Weights of a small image VAE: encoder norm layernorm.
Rows from block 4 of the encoder, named by matrix and row number. Rows with one number belong to one neuron. Each number is 128 + 32 x the weight over its row's rms, rounded and kept within 0 to 255. All counts start at 0. Numbers have three digits each. After the name is the row's rms in percent of the matrix's.
# fc1: MLP up (encoder.blocks.4.mlp.fc1.weight, 640x160), inputs 80-159
# fc2: MLP down (encoder.blocks.4.mlp.fc2.weight, 160x640, transposed), outputs 80-159
fc1.525 063:147133089135161082206136100073115091129157131169159100190104145117083095066112154087146137144104141099136171082131147164095163164156166065121099104186133157108129107141187154146142102193124110118119204135126102128083085117123119129082068129
fc1.526 063:092108148117105103155175140107139135083117147154108090140110126116115119106131103140092137140096157142147111152073112131128111125091141146116134085117190154113143093096108159144133066132226143089161087157159144109087107202110108182117160205
fc1.527 091:090122101144130146169116125113157135173164123132142107074165113128159074115137198129162054094106130093110151099183160115143152075164182123193119135199136113095114140101081167067145151102138079159110167198119131138109098137186136120142114117
fc1.528 067:157114165170098119127089104119138096141118161149095123157156135091140130151154133117075113094131088142127133157140099121198069179135098115166142117165099099134163109165167094166165194132151140115102146153055091147103112162093094114122085120
fc1.529 063:159112144129144143176129133101160166142218113119077113127138177113128140064170126140107172140090116146112178120115139122142108093101154138088100065101093145099145122103151143146131105140061142113066121182129151143136127093125079098114150072
fc1.530 148:095081133114120142115100163019123148085166123134130076181111121128151116167127058072113092132092161147157156142115147122051152153137131155139131109193133091126082061159160146163169125119213100111097161116115121120118089203094143094102108127
fc1.531 087:063114074153091135099112164116116195073109141139185111141132021132092149099115122068111124108171122104103076140087167144132113150091141119087089121136104110119067092065168139133127109127198115063093173162091102128113142168075147119168092149
fc1.532 169:148161252204109084124121114142121173129150055094169128121116112111172163139092085087071096115105102111137126088156158086167091120121161131144170089134118148166100152120096168136124190136099116124135104090113153113195129121107147113096119080
fc1.533 081:126148108132060134191116105124097181135106070126116156107159072078101147086132155148109098104142130103079123108122095106134158088106123117136135191156094195111191122174094130099190158070047082177106169157093085151172075102141157088150074094
fc1.534 091:157164107071135120101157193101176142123124164167140123152154154149165094155130145091111102170105133212169064212132174084125104167117189135169157127122136106130119123082130134123098128121196197158150088139122192108118183137119123150171101103
fc1.535 076:124186159093104098095157070173122111149161129171117083134103177184183094160150143178180086094167121107146115164127176154153116152130126168152115113086166138100168105097161122118109104109120163138117112112123165131118057103124091099197175115
fc1.536 085:153113108127121108118126093109103083091178101091153106151125127149159032116145108165199156115132178191124142165156121128133128137063197177091124148141111147168123118124098113137136076193049131131086157127120149123131105104139111102114134158
fc1.537 063:154110124095156091128103127124087118128089148173164142099135126135139119120139142146103147164090123140097119116138112163118146154124156071083106070141140134118085154152081116109118152124112114151100135141122139138159141138128132139163106105
fc1.538 256:085073156139094091131155142126156122142162185153113127139167131105080181093158130079114131114124059064092151109150121090108126082127027108144131142127119116139106074056105093112115097143167117109121137106104122211086121159126160127166121137
fc1.539 075:123198169146105138098085171143115062116140155149125148099172113159147097164072145129084110140120170128124111147200127114121118149147142093125080105097158112149122249122071103133092183129096146105158080104072112119090133083111148122079134114
fc1.540 099:065170144124106126078138078046146112156140108142106167100101075113141071158141120155137089151195095142097110125149144173104184158147151133117129087163171080101141182163112116143184069138086053179122219112104135105113082126152065111126108159
fc1.541 067:137164170128162094131116148165137169104081185172114164143115177134096147142080167111092165132131109150147124114169207103125169126104107156123135111124079126180131131102144144130082113153178102112158103122172062079105137133146149114144055141
fc1.542 064:112109196162203151135139138179098100093133099113127151164142136133181123100098145056123150114155100077144172105137096134138111120136089084166159132110077154137132117076106131061119159127084102110152048111088091160114094155074121114073149100
fc1.543 196:079113185091093133105132181109134102138091162113114148128142131110153112108080038106150149109084143088129143095129126123134114085092164144110110116176092086101113164144106151135147107153154090143105147060135166130105121131116146105127117114
fc1.544 086:104099144093055120168084171139116145119041210100152115135118139113122184126110147150132112121110146089097143142123177101097114107125056172080178102139103086180118100102150106144144122098188109161130166145124117122085145174101135112164081131
fc1.545 069:093124066130113091132159074106109104164209085195148160111091151157089089144117124134119127150190142109159154119110116109097076137150169168137144172031162194124143121074130158106084089158111147154124103127120146190145149120111142103126153139
fc1.546 056:096144148068173101175114100131108141101068104110141113171143105061140186133111121092115112134121089149150072105161126145086125136058112160077111134119176141135139115125086126127120141061108059127132130178121125107092098183152130119075115085
fc1.547 091:142151169120128112140099141089113107106130165103166136097135175136152159093100117121115098121062108085100143049143119104159159088105092156122111102128159110153114154178142092102112212130139100164103184073119162118075133114130131152162119123
fc1.548 096:104111127081109065126101133178092067131120129092043141108071118149178138124189164112148142173073075141158131147141127109100128139137069175157132126100157085102065137078100062078089161117105163131120060094145130120138117135113134150141060118
fc1.549 061:116124121130127172079111178080165134091171099138159111192087133103128143197136107140101164123166105104140128112121145116128152125132100142127104087158082090083142159137134128201087152129159091083093170160090151139193178168126083137136122132
fc1.550 083:127094147135133180131176159141076169146108153106122153099146122141121150152115164089075173107184089086188128114096110092142108092180140133136166115165060112137156134056169114138089151097147113110033145120154154181098179138087112137178144108
fc1.551 093:119124166147108126132210135142140133144147117131110145160116134147145113084097150074085178168138113085148132108140141140091077131143174106182153186135158103138179094113119166075114169182137157141113084116144106156098083100103129087094136116
fc1.552 060:175092122135156143123132169070186160201154094108126109125185167139117090096164153091148134127105113113128122113141148104060169127162125127106083035208135148075072170144163082105129198127184137141079167137054106158080088113136106127105131148
fc1.553 262:167113160110143109090157167178166094135153189132123114210137143143106092150081154134125121118093107144133174147165146130089132089185114160120146150100126162161098088154121155125109094172160143164120151150096127126140071087103119120165130101
fc1.554 070:119094072142088148110131141093108065100171097116111110133122151099152151185114116204116128160132140083127144139169147074149080169127110176091095128067123169134149176116131138170145132071052149073131134109155150109141194150141130095173156120
fc1.555 054:097154111068064148149132069159128186074139104157080167187153183113075150106164102083122122131139115139114129216092112143120092143128119145128134154115084124119137064164153113106153088108182133090129159164095085149098113086103134123160179149
fc1.556 079:098107144063136126117139048161141110159089112105071152167132152121163168117180222128160137153069151064124102086152104101140093135093097075135116160082102149098132079121135116071075144173140124111071084115153180106117109127115141150113197131
fc1.557 083:146159185163190098134131108132117127152099067142073134131123117115168087109179120110135153128163135135126169096127108116144124143117121135155139118167147105149176129097136113093131168157083127089198197057110117144125121121073187144074135070
fc1.558 070:121150115171136138178104127115129138155137156104150084093088100165109126166129130178098106119135146157090094136114130155130155090088106095169100131108165093116111183123134100114092048091110130070127053093143178145165098159134077190144098097
fc1.559 061:087177191181168107105134114108087126169143150119115162102096093136165121116100164079118125157184104088155162093171092132161164128060136095125102135146127125143142174118063075124150134175101123135150148109136056151138090097115127083090177089
fc1.560 053:119095121182088128096090114165124125129140120092145137112153100125143122103149108092176163141177079153139133131116176111142102132138142112109188137169092070207154104014070170174192138092120094155082119138183141118160184146133140108160152134
fc1.561 132:127147155116137101109127114163180076099164122116135068136105152151145134123146167143133164087123145119123142120105125148146155102144115172128114084146102142024198110116142138072100165157130161170142154134106103156110087130109143129136094170
fc1.562 086:139118128116169121116154119059124102108127112115151104143130160111150125156159134161115152192098147198122131167141108075148121138070135095078124110086107140121106122127124108198178140195072127094158137171139132081195178107158144157150111108
fc1.563 061:109135165165104101120174131081141078114169107146131142112083117127070127132092120095124139135132138101167089098153142119109128112107143136179142140162075115195108099127130145079074104136122135123144180096146100130086138196052122114058149141
fc1.564 063:129127101080126139110136058146141147098080110133164172091137151098086131148124108144105159154064147153144149192120133097103118097152105148130169138154101129051140131159165167083124072109053151144076141105143137133136146123103115156079116063
fc1.565 058:083198145095133097120123105118149156113103107112186124200117152150102123153126174142143136117127119111157075105156154111145109149100145131083137103104196170126129111198120158142156105145066108167077153129098170130163140052127083140132104126
fc1.566 085:118135126127076076131132087176159140173157153075112058177091090174156118117137136104154159113144108107121072163126131131180136147099124075148117152147114062133129078136092102088172165092119137090148115173152110111108127154210084153125146093
fc1.567 063:159075150162131128113132132141137116074123154101130141140118121089117117134129112136113126150162115118159147088194076082145119094094111196088118096104134176114149108111115203165128195121115102152217161048138125164168143078074140099166123130
fc1.568 063:155086089154127128144073114095149144112154114140177119141133089126097132089102107143173103081140125184132097137137127131131118127127203085131104193166114162122156163156107133119179121130102177133101072199166083102110122087127115138118110140
fc1.569 082:104144109148156108161140168068166109160162112161073127110079029081129112120153118181077134097133213189127188113149116124102190148091145134144109117083121150136057119085114137114114086073126165115148163129209120103149140159119143133149099133
fc1.570 072:123083078155107163157089146230138145097087143131138130129144088099136221205156123180134116098174130168068167196139119154100113115160073115142149136133096129144095137158097132114136103157134178173144081148176158162078116154137114109121103133
fc1.571 074:106121105130100147181122134114081208118091112171177137107147066100103110121176174151137070104161175112093118148133068110117121157112129065148119142117103167109071191165156122072163082162132121159042160136131126109211120101102066108126150103
fc1.572 115:102131121109120129090105117177076164107113132108164160112109123191099137112158142068106143142144131163110100112102095115142053107106080123117150096107152119125140082092093124114106052084155166053170088133159192094150140118126107127160146099
fc1.573 085:138119134101080099142068095102061139076120113102149106128064098137073116134113069163160160131071112110189127150112112087118095128091115156096136074110202153141115092203046113103134127095101098131152067049082137092129132087106136115101114166
fc1.574 089:093145105160115148096137103100165102156152167076100094145189101134120126187136129086128194110141064079128104121143170130138129076140073133165153137141112116089090076086132103131069170175160149090134083133087123115117083098132160122117136065
fc1.575 049:097111076140119152160112105115110142131153138134120114109117093123111166143169142136148096146113150138105122129218143060103153181079133123106115123192109133140087151148031158098187135140100093148103177195097114092167081133124062071080148131
fc1.576 070:166077104175082107156139137068080143134151108163143186135146090099130103144148144111130099179076091106128113126120152114079170162193167089174142139120130088150072102096058153131129106106150126192125148157174151081122113161129112096164161097
fc1.577 093:129159173100143113100162143186118054126107168185201139110120136151128103185143158136114119154132138089096119155086125113160106131114160066123155170068109111093161102063089136155130085144134120151135107164087159167146150209136077127118127160
fc1.578 074:144155156174111159087100100131071119126134146125128137108103067234102112162152193065096133127123143097124110104123140102151118113137080099112154152138087130163135131124180143115135111121096165090115114162179130133117135141092146197173137115
fc1.579 191:099181177140098164177195136116125095090126117103178145147105128102132102058123077122150136140163131151124122153129148163109098118136143129120093139129118143091077131145142096140139186150161072103166088097148188074072077146082130160098167147
fc1.580 145:174138146168073104111122113138159061143142132182135135111187104144154098167166115109110173132145100146121125126181110106137138103181165108145114092156109154102094152031135118093132137125105169075132110133088090096065144087120143110156172139
fc1.581 063:110176108144176079117146140137106115137168202164117179128164171117106127201122168105104084136135119081173191137149139112138106122132060087122127102146117154147086119075165104158113167116106146131117136118112067119095123130053085083076109170
fc1.582 240:069076160122135087075130140135083108106134118119059135126115099152128154073154080131130092127161132122149095114103082166165160117136055204183130073156149067146122099108067132112149132141090216116174098085169138134127141142118125037097149109
fc1.583 174:105150091088138089148124156127105126139179128132101150155140140189146152113109202155134095088183101130164130157079105147114150109144140131161104090112127099120078109187133137106121151151114108122114171095109112104126064129085157078132074138
fc1.584 069:128103109150086140096129130149214107114108096122072166101150116063105157082132130104153150099064145083128063147122231128103158077179123197182100129117083103143158116119108145074100092138159186125137084108123132166121133138082128115101075099
fc1.585 055:116136081153073152136038118132105107076107100177173099150137026137126153164137127184118163137081121150159137164107185145145134183108133101113109134099135077084078161193159178142189106102089141114086104072121124050142118176108127160136097145
fc1.586 126:105129116096124106109118196123095111112158126152159150101137108122113134066143170122145102151092153147172123155158092077088119156157069129120068107147088071185114134053158137059111140161138141150156138140155148103132161154097166101136089133
fc1.587 074:121103150154108075076101116139186132148145151110183107130115104155120126131147123110166094110123123166093129089108148124166094142104107108168139161192068074154143164116098116130096126112132079110170110132135148086109157094156046203061103123
fc1.588 102:146108131167100154108165114084121188110103129124142168073143097126151130106195128129150197153178167150114128105162133115095118147123128134104113063138115083091017183084141125127156185103168143085075159112150112134073188105097132098149075167
fc1.589 072:163148134113111115120148128164131188165096119173194144115125195109148119075192198114102153123151117142129143103178142089135113146096131119116143089114146113116149161179111184098104162127190129118157145129116145159141101077092148168098136106
fc1.590 086:108116153143095107089117097123148155121182140079106146133164141160117076107083159144141112117170166091119122133164106144155118133092159119077148041109122085063134159107068141158178148053095069088067120130050097124111142101144139120062051111
fc1.591 129:134165135103168121103108116122142120146145137125138102108105150158135177090100102161119077120094092166107142076091176127153092094095054180113152151111134163204130105121124111093100187069123081127135110110143119147142064153131117129144144093
fc1.592 051:121109135103109084181100147109126147154181143147156127095159129117151180129195098194143124108101145178125123098129182170171141143149177153155211107098156124138103144200086143158141098140124129125110201140091114143202157116202166099129135115
fc1.593 048:064114112137068119172152092160146158130091106081131067099092108111182138142091118138125112086116086094164105065136123163152121127143130143121111141158152168112151136074120130115168141126118138112119119104086152120115101156083152130168132132
fc1.594 142:141166117132114073081118083096141115121155090108130086151103191163101114171139099136090174124181127175160124113110153089158082143105164119152100072149120096152115139143118173149133166118076132123042142097137133108162094114169119062079119143
fc1.595 084:167135173138127180133088101109122088103123135145067213128138098100157148157136145164090206099138195136113120121102105153113167129090133103098109102106164129172162146188084123147127136144124096107131151107114088141093148090137157179095110113
fc1.596 099:143118111079057095130165086107183125100137111105088057114109133203151076137133120140102100145158137129137089137136160095159106112145131203147132090076085101135136094139107162114152161122074144133061102167129087113176160108190103090173133165
fc1.597 098:192126043156128147165088091103123119099146152144195154065153105125131135145153150137107193136071109154156123153176108127106161199107137109177118126169147108181104121109183109113134122129148142091132198167135062134150144125078149176104168109
fc1.598 094:092123093042141169165130143081084131127131152138131128115196173101099135143137127143116126166072151111085134186135095085138133135104102126090124139051111099164088120093101161084097095135194114134147129151132105112131145043110135189116146083
fc1.599 079:174161165132165146123127132110184083068107110126093151198105166072140167147182127170149148073115109061131120173114156121093135119173105128116119110101133158117143112139144102106117144107136133107106126132170135129136132083130118114099089127
fc1.600 104:110096120122073126164151142166160122102154109148112104125143089113132126136118139100156120083113080123125102139142086118093168132101072121212098157194067093158140104097167090135133135107158121131101154170169132139164151187105126108176151130
fc1.601 063:135137106140112134137086148182105086101089138162155107133177099082080156142136122179117157101092119128112107161131133108126103132118165121129172084164183128098152197201145170093137099187158108109102168177152156072095160115065084119126147115
fc1.602 103:116117165086156164144217122061137059123146091147038134141113153132134144064123106173131101172097066133094139111139128138116137117158166129119132124142069146100189142156107171096126137128140095166141115143142149172124157091106154164118120140
fc1.603 063:180133152134161167126167165160175176141152133106144081177145166140100113109075142141101108139184178087132112115122137123131171108160183059110177148117074171106196114059082138070097185145140106081135082163106143120122151171112059168088067156
fc1.604 106:150167190172162103106111115172162156129110145126111156053154111184151113137106067112099152139080128070105100163174105100156088085178120150105117169080123149157149134179102120207151151212107136126177004085111144142152156078089159148131162089
fc1.605 075:075094078139133144122082156163121143086105162162132143198093138138152082142095108109126117113127153124134114111093147125108144165123125091123195071144099094091147110136071089094127141124129132110084108199080108143142107184113110088137119161
fc2.525 064:099129187177131134113114148226144114116159136102182134108145142131064133188161153107092129162151186142132059155157115130152090152142148126104122146142143100109109146182058132133165183147210126096149138115146151098095121135150120113132172161
fc2.526 077:136119129176130170138091187105091089124071143135107093114140143126217091130151156114142121143133154136136098113116104140139114145184102098164081130148104101149150168107171120088143164122149162190172104137137067156151148092145142094133153104
fc2.527 077:117194107138139083162083126109178140139152073155151065186112220145155121170057146175111162164085094151116169166153119106136094142092096112093121143140104143113110136124060088107109123089127162110062171116093087132167078124145131082163149149
fc2.528 069:118089142112119106121148129168075154104119108110097115075147149110114135165106141175130180126154184103102136124112160152117144067143126096105062105149136135067126144159121075173152125125116091127122179136132136082149135111132154132119104112
fc2.529 071:117150117124116085146127201165145138142036150119216132136127128159113086194142199132061111068108173158139134116091157084175123176090115120131139173134130108156111162111163104193161171178117156110144130112182163137159086129165178113164116159
fc2.530 110:157121130136124136101156158159123144142149143137214087083142133142152144088103169156121154161117159102159150109120126170132101107155140162106182128128106084112144107087067101124142111135139087153173163132148116096154163127169137118168122134
fc2.531 086:140105167155131128156126104147098066175167205130120158186116149103175105110121148127152112190112064097133119140127132164110162104138145168076126124175139091152153162141072135092102076165084127184184121103164122182081161099131112143097120105
fc2.532 150:071124140167087074149154118156147053093053180129202114141138148153113068078126125150189094143128112109112106144078121162087145179115105149115133104136127128173096183131201118122115113101193173142163175148137132110058134172114133116079144119
fc2.533 061:147147107146091109076164127165086081150144103132045145153118126123191107065146139127156194189111048099052060159055079128156104141110179157103108154159138117152096113097110089087149103155132159193099076097181149154144138167127115086129145130
fc2.534 120:114134163169121122080126120145114150130116173139145131141088126105035162098135159105109119080115116082144158054131082126120171076203124177148157158170103140107134091178130151156128124140083069093144145086155119190145109155127152126098105149
fc2.535 078:093110157075131117140092156115138079138073137137140123088081125098115118164166102097106139092090200137059155078085061158110100096103122100127171098141114087108095139119144159095119113101125070085118161153146141117170113183162103089068119228
fc2.536 076:082101095101182118128116129106128096154081176107150129126123178113024149176087164116129217130113124190156140105122152189164145098153081123119102112085170085132138086138094163159127149090125108144171072133091080120147105174140156161107108138
fc2.537 077:101116182067137179127126137111145087197165070105171089135147166128128132106140140127155127107103111131138133175161168119095124089101116123152140169138082142141147132077123196077094165114124172113136141134151079121146160102151072062094179147
fc2.538 200:112085097146129189144105156125091131108111166145116143076112122120078119074140100146169097162171074112134136129109114092080156170139154174129148142187155141116128120249220161160087153134110103141146103098160128160139138161108142102108109113
fc2.539 091:119163149221106107123173049114166066120094186102195054075065131137118077058122109114126102131158037116094159106131087072117113119095145131136129105114140162093058111147208134112155084105111145124133131132144139213143113127129103093204119150
fc2.540 072:076091166116140061115154143144112092157146100110188114118119174134161068135127140109149167114109102117128168151099117104177061100136074129133105147177125173103149128057083101073092200152097139120126123103052176092108065164166136152136128139
fc2.541 099:140082148143073156128172083120165099126146152087092132118169154139195158111136064107135093148145117124068182172144112132109166118161148139165149181152103143150111055141139147151143117104100149176150128107170159179101147104133096159077117064
fc2.542 077:151134076153072085141133134134168104113130146112096114087075116094099127180106130142156068116122152177058099141109145148103145183087113139156094137148128145092090126155149103149136085089145135138107200168142135095084143100150136147111201160
fc2.543 201:145133131123141132068126158092099098158170132124166102129134134148151173096122085112159144132062119154195165159112160097126137061145083162131125144168133082081090065114083181122107152158132049092169141070149153121144165047136096090150148123
fc2.544 076:123054097091111105085172084127073109107148191158123146093124049195037102084153143124078172120185116112123093166132097127089106154179121113168137126151151132147107108119133094135162121171120117116154160127136103129049134149140094117122152146
fc2.545 074:077124166151131141158143134104133074118000100094108140064144132158153137138182148121098137140113160152137160106085090208124138147150085098134054107140079135147081154135129167135130157088130141104100144124147194117089088114148127179143156112
fc2.546 066:117155145123119153117174122135175128153151107132130133131114141114131080084092139114142128165058158166140166156090141151145107166167150080145149156101076202141114169059135146184106092129131138143163142088227152124145101116154131120091176172
fc2.547 078:088106134153127110145120126203150103126096215127077135144100168142139153118092123144119141125095126148145134152114076097121123116157091137186129142143113161158056090091092069140092077129164123134118153156108104104150112111172153128110165172
fc2.548 097:136140128152121128103161139128150160064185149137185150154125117190108137107104085101106078123219136126129124136105146138142158099127131129165092120187134170138202082119129143135170133155167175110153131125148132158102161169114080169103225094
fc2.549 058:148116102128115128101154132150190111129118133115131078096147080108141091090222167137129140130122096137094155070110117141131129173157110174161146136118134073126116099177162085105157097126140106175185100088173071051110120150110153136126162136
fc2.550 081:098125142126092130079133114125146057097149105143090133146084139144131088114090090133153146136168113107075115100162125116105146154097113175081090140153147062147175099085112130173142132147090142154211157116200105079096163100085112143059072125
fc2.551 101:091093099116132183167135116109178136133112198149117098110108194114033141122109102173161131145114110170123079125092123130178109175108157112170165106123084124076066106101151048132132095170150137133110104111123108123139133131145169145201120222
fc2.552 068:120111107161117131162107098125115148090087119132138136118152102099044098120165222107096141096162089189090066157147095078172116143124138099117129142145154108066127126102070135068160084103106101102186107141113122218117178079151108118230108154
fc2.553 257:097115099156099120143164133079141049092112115124079120161115164123123145132163106100144125162143122088146105109085091194131082144082099140109123127099120133129112159102166123126146117104147039097164163133103113131062161195128135138079135100
fc2.554 089:088200119098190187119114144127145120130093121121132116130066069150159123149178187098101137131165117127145157106119144161113169126159130082163175154127139146163133134147150160156130167151199119189111203132149092172186111211097194127087061169
fc2.555 053:138173128116115096095096128178127135090146161086130052071131079142100156118117137152182137082127111102117167085146163119122135081139119098101089082114168101091117121122165096098142142108093152114136120092165172081170115086129172131135091076
fc2.556 106:107117153082097169167158143172193147150194162134158112105075130088194130149067090086115141138097083159151173136120170130137094147092074170145103124119126137167148099123109131109144126218140113081170129169152121179119131099208127162151161144
fc2.557 090:084088132114080142164177125125175112154132132130169114090162184100167106100157116119144124140072153161112101181086154186122111162133141119159127130163130099128079162117117118138100093144150136124110100171147148121082151155165149118083127160
fc2.558 068:144169199131104108095127125105122109132166082147159163120132169191160098065095120123169156151128234138162101093138163176114142082111125151089148170143140117149141119138090064096109156127090154139113160199154115098165114145164092142180143161
fc2.559 066:150099135112077123142182084146177038106117079122111079129097167078104141125107135117121161148057121151069054084099135115079104107154141136092104117169169089125100113111155107090122144119134139163060143136108146149121143145183161104132040117
fc2.560 058:130100159173111094145137151114136118105137133114117103138072180054082102185144145128114129177130166128142168144124126163117122093123147160127074152114111173100084137180158105121149139115084154142126158146110089028127109127141124185120079146
fc2.561 117:127125104077120109116105106123148146118089201153115144139107101155100124192100090166069121091168138058093151095094096147149088146118158155145075146150132194100113111088126145144123092140098121142100116099170131139101098133098130145182109153
fc2.562 083:144122083146132115151107152116107127134157159141106127078133167136124087143127137103124152137174079082143137075105141185154112153153131106093140152145182173096167106185194171140139194098162173126108128105140101150162101222120186082075156141
fc2.563 070:143112134072059085165094123187184137076103110116056125124162109104139094083125119103146104209096163208115124184145096113142120148145104132145174103097133131126121106127126103132131110128130111093082181136127137102167105087143182152106124099
fc2.564 070:115123089071092152113120111154085087140160103135195132148072089150150092119154131111133117090128129079179062090073139146143106116086165149130106129118123161156140113100074170132160173123182138134151091135167126137148129176192142118092201089
fc2.565 092:123087108194168202144113085132175117138151143122111114063158155114134175119123091181108128164112168186099165128160160116143148099154095118095133123126077082143138141101196085118153110167153149151167100118121075115140164106149164134122135105
fc2.566 103:098117172129129113117132095166057124099073159167146199117127151168063141134110132150143081131109138122132150104163111181098135144152121133147141112118129186055122183127173133104111087163127122118136096126033127132128112131069158126157123175
fc2.567 080:166165063227152091127157111141125137143144106117091107103199159123138166130125119121122127100102141137094163150071169170132149131147117098162108167186152112172107196155204151133174124169123109184104116126217129127125125178166133171142101096
fc2.568 065:123186148150152068124068203166138151098134042139156081121143124127134145153138137119114174148096183138073145134126105102120117087213101133061095080079190189091119105132122118144144082074096084100167144147085129080142169167117097084064109130
fc2.569 080:148125167138085133128160158162155121141156131105201135074178170108141135151119101121166175085114149107154048101132115187160143129197154114139143074156096166159195115067111136145128102147083176137133091127022070117091106189128132140127137154
fc2.570 083:165161088097128108140166115107111133148160136128125181142134144137132126134144106120083191135116128072117121115101112127149113132135149169104105181100179171096140127149103148066150187131137159137105078147087148180143148114089138138147150140
fc2.571 084:076124167158137132139091089167091079196168143098146131117148165133184167145156105078141177115085132112122144135103128108153106119165140118106166140143167114118177035110071125131114128140111109153133104148108094048135053139138123061196101113
fc2.572 086:132097086100106135134099093124103159144138169121106128150147156100173154128169106102123143139153162073204119152086111151070131106126095141138139107127154129135112119095035099150085176071036091114144061113223123130100118116107147162135143150
fc2.573 116:152113141164121130145145134100176117132144104187119188173171115109126172142150092086143103141159151151129151120099127147138147118167108105161130178095101155164113147052184197182145179123134172119188157157130146128157138171183169158155182104
fc2.574 092:143098120149127141110163056150152151127080136159144145130126123074041159144142103113090080166128130160090063142062078155153147162091124129163095148155157142103099121190159151150164127162113132118155186078163195118114147171089126162077103136
fc2.575 068:146081147116099074138153142080142129086119122090131111121132133122151151143117114091119143086104096162145149103089117171126109054091095120104105125055189107147116100117094135052134163077110112133101116110155121103133142122132180115156077101
fc2.576 080:089090137144121124133128168150112136141150108093170136111143152082128136129083084128110128137140206113136089126112112178138094068136127128043125131111111203095148111136151166159145141091161153131045178128119127160128111116125096181132131197
fc2.577 088:103134182147099133128108080121103139106139098138046113108081128121124125145141169129111065154113140116157183111171181151144161103125066157128100174100090124094111123134119094144105146057134101162135171105183105074110080169099122190122093175
fc2.578 070:111148197167100119165149119192117093163164095137072187120083130121181109099120062150148158179113172167095129110159095150138166152142185144153126128102084075136183133129078164106099109082090123141077166108144172112118125087121164097111091075
fc2.579 133:099133142156172117085073112139139151165150146138222132117133098216118102063118143085185012113153039118144107129137159097119125142150106169111137145118101128124136142141159173124095171097140104120199110140163157181106147116160142164121141076
fc2.580 123:127161144104155130142142135173138147096103134171164113119123155093110122046121156110141120130190113086092123123160068077110125136116180160105137098188145114078152103185218108167127104135075133082124136131103146153113146139102207114155100106
fc2.581 084:155118157114161157097129117093181113141099072112127124089092104099187145109172112097106164107159153148093073114114132169111146122072091121149084182102090053116158165184028208121129091118172134147100151134158191131126150098176178155119130124
fc2.582 141:122143123126111106135091179098164134165082125100070103105176085104144129125153124113135158111085142132171134129074143181123125097158101165154112074152142105100093084119107141101146166066091071196115069118172117165126176136196131122147042119
fc2.583 124:126213084112120111114141073127113131150150109126142110124104097196121182135158098176137134102153127101099153104111105161125138111108190168094076187116136162188133143160093150097097146120058087118097140114104133091179083105165072115154172119
fc2.584 096:145187140099123167110126073100126123093207174106158164124118075166212115107114108133167073166111061111158109118154096110091129170127105110119162172173114177114067109115166133167108150116142141173130121116167197123086110142178093131085133155
fc2.585 064:096114138140142103160138148168101112154172172095158138140138138131071147142148088118181125142147118112124118155130088167096078057118171145105113150105144138161152197099124143100124178186168139147187130136160073121147121114128112145123149158
fc2.586 111:137146176074053125134144122140100126184149158108107151136144088147136119139099143128135155133070105076146063101110108132125144126102150133120175173131125159102139103151129124138127180135124143113098194136116123154073107101150135106204145135
fc2.587 069:155146151208121160168122119124074082174126085125139184161139158097187090107129089163053119154153084123166216170169122117111124105181083191125168100087120145110158080109123123102143100148140139135087068121047110138107130142071102131107190149
fc2.588 087:108136159105077142120129131157148095117163187190077098119086159090124104112077140110180106189103128121100098135133065075124105147090113145171140157130122167147157058089153109133083107124106079137181196185089126124077090146143129101109184145
fc2.589 063:111136138147147128180100108051119098159099126077162099121153096132106077150109118146157136096108110151153158154101166079155124129099137135165134147106139100134085102120141143116153166059140135167138063088190129070118102117158080132163181056
fc2.590 094:103134149078116131121116151082124143143083093123122113105110108128103138191116157156123135161139171116097179114151131117119106132096103131200122158144099139076096112125197133069130160153136111146145126154120181118144124097120089147088161140
fc2.591 101:104116145086084098164176133114111100101062158107109152137131126148164066114119134177113086047161111105124154108118122116114151197075111153172079101185099170178109151071140102137115092101141109114132113171107185100073119127133117156124167101
fc2.592 072:129107085125134178078118140106144144163191144105196164136135100142185144121152132061126116103152149131153186136122157131125137118149097123080123123134123125122134148112100201134134152083175128139143146169076089106047109098108114146026169129
fc2.593 056:164163100148160093146109116074071106092195119151133117172121103168120059116060098091121087163117230115105125125125172154122123177185114081122138121090126075096145164171106140119096162166091100156137076121139116142094062142079128109120147087
fc2.594 176:134116112076139144148156144119084113093094209105036170141146160164114135166148119128120103120126100160176134095096095195142139119111026125148191126144074092132107138099090137169139157149121126133118101170229160105134196136154136161132093139
fc2.595 072:113109069136151067096139137125106145129135144083132083139155151109150143124095196134125111168109088093150157169122095166119103107080124200096123119225147114066078139124176087118116139158106117109108038122125113165174101162117088069105095121
fc2.596 122:086116187103169167064092124135120173129109195139128142139176129156100144191108121172092121099136116122123167061142139131158163126110136131113147135171132110133098149125110109135088176091087104147188164156176148157127216125080167104093111117
fc2.597 099:122169189100064102115151133154114157176169169156120137186116125122172133087127153119156131111168065044103073141114075116090149071130153110110114143170149155135135083126120085054123099135113095109111114145105173105095073123153158085155106149
fc2.598 104:128141184154121111159154111165069153121149130110187139125130110151147144099119127089131151091098114080178127124120130065190111154116117173094114141180134139075139089178117144118166151159093135115118108087138168104136085078150117132188115139
fc2.599 087:121089084133150113112102116134134210126176146095110158103130081136106128130134168131091138112075138149105110083115162118124129076112173146094104112209138087087101123090164131176176138242113088115114116079128085142135139129047152146181076062
fc2.600 088:119142184193082076089152129080128103087145121133095161150101097107132096127100063142084092158125166137111066117074099126090086137089092142163109108132139111042114086126121171124174107109105171147089174071146148144082093106059121103103110087
fc2.601 060:134083103136168132115149073111138065128133079117183135157110139151134110081096141114124083110106105150114139111140110106116154131154115125108106161072130114163148147072151180104089085115166145134171048114092111091156089084142129064137118063
fc2.602 082:191157094165161141188098150118133167153144151117161130084150113084170153173169147138073153068132154125163162086144169057118188111077107145139140105148158175085117042159127140118077055151108116099118085075189092135205147124129103126100096112
fc2.603 077:096125128154123091192107152074092125108068141142104163116076121103106107177153186097095135149112064126093115091140077131124152127108126172148155148155124099109118136175196092159080109166087136159106133118131141159169166105124143113182062177
fc2.604 092:152160150179027133154141125175116095127145081147209068106032131110115110132165108109149094144067185179152123106153120092138124174101159132159165102104125168115124111111178142063135100063171150118121171121084096117144129140129127134102128129
fc2.605 099:079144145089096154101103133095082180132148160156129133149137099124135154175114174116158133137106107096139091198135104138130139180197134126125058135110155088101088187163087201093083135134135153135150171104130162081122115089156006144110121166